Weights of a small segmentation model.
Model: 5.03M parameters, arch unet, widths [64, 128, 192, 256].
Training: batches of 512, held-out accuracy 98%.
Rows from block 9 of a small segmentation model, named by matrix and row number. Rows with one number belong to one channel. Each number is 200 + 30 x the weight over its row's rms, rounded and kept within 0 to 999. All counts start at 0.
Before each channel's rows are labels from the 100 images, of 14848, where the channel reaches its highest value: "peak on" is the class under the peak. Only what is clearly more common there than usual is listed. The data: simulated stained blood smears. In brackets: how many of the 100, against the usual share in percent.
# convs1: 3x3 conv (model.decb.0.1.convs.1.weight, 96x96x3x3, each kernel summed), inputs 0-47
# convs2: expand pointwise conv (model.decb.0.1.convs.2.weight, 192x96x1x1, transposed), outputs 0-38

peak on: large cell (68 vs 10.3)
convs1.48,176,219,214,123,182,222,188,181,240,185,180,153,189,204,183,203,186,158,118,162,182,198,204,186,184,147,208,225,250,202,115,190,169,141,119,223,187,208,192,211,181,200,239,199,229,179,197,217
convs2.48,238,206,209,181,193,168,203,218,234,232,222,178,180,230,208,210,198,169,257,165,206,164,211,204,175,206,245,166,216,200,205,231,236,225,202,171,236,158,217

peak on: large cell (33 vs 10.3)
convs1.11,153,136,200,183,228,200,171,192,196,204,194,179,179,215,181,167,178,160,195,218,206,197,201,179,233,198,197,171,155,209,159,196,122,260,208,217,214,240,203,222,212,182,272,245,212,221,186,208
convs2.11,188,204,250,232,179,215,187,185,226,155,184,171,200,234,171,190,245,189,205,224,154,185,206,169,219,166,163,225,168,201,212,260,233,261,205,183,258,236,139

peak on: small cell (72 vs 25.5)
convs1.84,258,161,189,177,205,202,176,222,203,210,177,176,234,206,175,211,199,225,165,201,213,200,179,187,185,178,205,110,226,185,230,211,155,153,197,152,159,264,197,208,199,214,156,150,216,174,165,192
convs2.84,205,166,212,185,223,198,214,131,195,159,184,207,187,277,172,234,178,191,178,205,201,215,205,162,187,247,182,186,214,198,244,191,186,229,210,230,214,189,179

peak on: large cell (28 vs 10.3)
convs1.78,166,197,209,140,226,188,187,200,190,208,201,170,198,168,223,207,203,206,167,182,210,197,185,224,178,134,153,143,222,192,213,143,203,138,166,188,215,218,212,201,207,227,220,203,206,214,262,247
convs2.78,199,190,182,135,161,148,163,235,171,218,217,200,191,179,214,233,233,238,177,251,205,252,202,222,186,155,223,178,197,160,170,176,212,186,206,245,146,208,171

peak on: small cell (61 vs 25.5)
convs1.61,168,206,187,145,191,213,183,182,184,181,193,175,206,131,220,177,190,121,205,214,234,194,202,198,197,188,192,200,210,226,160,172,225,172,196,178,191,168,249,206,227,154,294,176,199,215,189,230
convs2.61,163,170,197,211,182,222,153,180,166,202,180,192,158,246,212,147,178,227,180,176,233,241,233,217,174,254,168,236,176,184,228,283,202,197,206,163,221,219,211

peak on: large cell (66 vs 10.3)
convs1.86,232,192,184,192,231,207,199,201,170,222,210,216,193,194,181,189,184,166,239,208,215,195,200,231,190,216,247,202,189,215,123,212,143,245,206,183,199,135,139,199,186,181,252,215,195,169,172,167
convs2.86,166,136,204,151,213,265,179,185,212,221,153,201,214,206,202,200,190,196,210,210,133,162,187,205,214,185,232,213,223,192,171,204,249,190,212,286,180,239,179

peak on: small cell (57 vs 25.5)
convs1.62,169,199,201,185,211,164,208,186,299,182,135,181,181,202,222,191,213,180,176,170,206,181,193,212,206,221,187,219,209,206,183,181,235,135,229,209,193,216,120,204,211,186,202,201,206,120,216,182
convs2.62,154,180,230,178,231,223,179,170,143,229,170,236,155,228,237,171,182,175,244,251,163,215,236,184,255,254,180,220,186,236,243,191,212,219,168,172,200,164,180

peak on: small cell (58 vs 25.5)
convs1.20,204,227,183,150,166,197,119,205,179,198,178,228,189,165,171,172,234,231,189,212,221,219,196,235,210,261,234,193,145,189,196,148,234,163,142,171,197,184,171,194,207,203,203,208,185,215,198,213
convs2.20,200,134,216,187,216,170,190,231,215,189,182,208,197,174,239,206,201,218,207,223,196,169,212,173,184,196,228,186,140,222,212,185,214,167,229,255,194,203,215

peak on: large cell (33 vs 10.3)
convs1.63,170,211,215,137,183,149,92,164,219,196,223,213,185,156,217,211,197,198,178,183,213,191,197,185,203,190,191,200,223,205,141,215,200,215,171,194,203,173,195,176,182,201,152,181,172,170,154,191
convs2.63,199,183,233,172,245,209,233,201,209,136,152,226,165,225,212,204,148,177,190,240,214,229,229,235,176,215,166,198,173,147,230,199,260,164,223,214,185,227,210

peak on: large cell (74 vs 10.3)
convs1.39,163,193,197,214,201,202,212,211,195,213,211,142,191,253,243,225,177,154,186,183,162,207,208,203,197,204,137,203,168,169,179,183,185,205,221,223,227,145,224,194,207,186,195,219,181,189,223,190
convs2.39,206,210,208,215,218,209,242,185,232,197,194,236,235,238,200,184,129,197,213,163,186,213,192,208,217,137,178,189,206,226,196,223,216,242,157,199,168,246,216

peak on: small cell (52 vs 25.5)
convs1.91,180,200,210,207,239,162,148,219,226,225,215,197,196,141,165,178,174,183,159,195,210,200,184,217,188,210,231,133,176,190,234,204,150,205,231,160,224,224,236,199,202,211,160,200,202,238,145,194
convs2.91,163,210,127,227,231,220,229,185,214,202,172,180,177,194,184,214,181,150,178,199,198,229,178,237,249,237,159,228,219,215,216,209,180,229,200,207,213,189,200

peak on: large cell (46 vs 10.3)
convs1.30,276,195,188,198,225,178,201,197,169,199,178,238,176,241,191,198,191,185,195,188,220,195,193,230,189,217,212,160,217,212,145,230,130,161,201,233,239,114,147,200,224,218,201,233,199,167,149,201
convs2.30,173,208,237,196,181,215,201,209,158,205,245,251,205,208,208,249,214,186,201,194,171,248,176,244,253,240,206,195,180,169,205,215,173,170,172,238,173,211,171

peak on: small cell (57 vs 25.5)
convs1.64,165,193,201,188,205,178,207,191,197,180,212,146,190,153,220,222,209,208,185,166,204,204,194,216,160,186,210,242,124,212,212,193,163,134,177,180,205,157,214,190,206,191,202,176,223,130,248,165
convs2.64,163,273,211,185,157,268,110,217,201,235,196,232,183,197,182,184,235,222,221,192,218,214,209,249,224,203,164,211,173,214,180,170,222,171,199,190,218,183,182

peak on: large cell (42 vs 10.3); nucleus (39 vs 3.5)
convs1.75,234,196,205,217,176,216,177,199,261,205,194,226,182,161,159,204,184,174,208,225,253,197,195,239,178,215,169,159,255,198,148,195,179,183,168,242,242,177,200,185,190,210,189,221,173,256,182,237
convs2.75,240,185,224,227,207,202,158,194,208,151,150,199,232,236,228,196,241,170,171,222,206,221,244,215,220,167,228,204,178,208,186,211,229,181,184,161,209,184,171

peak on: large cell (83 vs 10.3)
convs1.21,200,218,185,185,190,190,108,172,207,219,194,176,172,168,178,210,179,203,169,169,203,191,202,186,187,199,241,188,247,182,196,255,156,237,182,189,223,187,185,194,202,210,213,157,164,206,174,182
convs2.21,221,181,169,157,197,227,223,220,179,179,253,221,188,144,207,177,224,200,224,244,254,204,172,215,248,204,156,234,203,226,196,217,166,136,176,214,162,146,209

peak on: large cell (29 vs 10.3)
convs1.49,190,242,198,236,131,190,140,194,202,189,210,221,211,236,185,184,189,239,234,253,211,210,206,215,214,214,177,196,199,204,227,177,216,216,214,194,194,186,191,202,217,207,191,133,198,157,187,166
convs2.49,211,268,223,214,184,222,164,195,178,244,224,134,191,194,195,216,202,178,191,195,179,193,188,229,158,178,214,281,202,221,163,189,197,268,154,163,236,248,187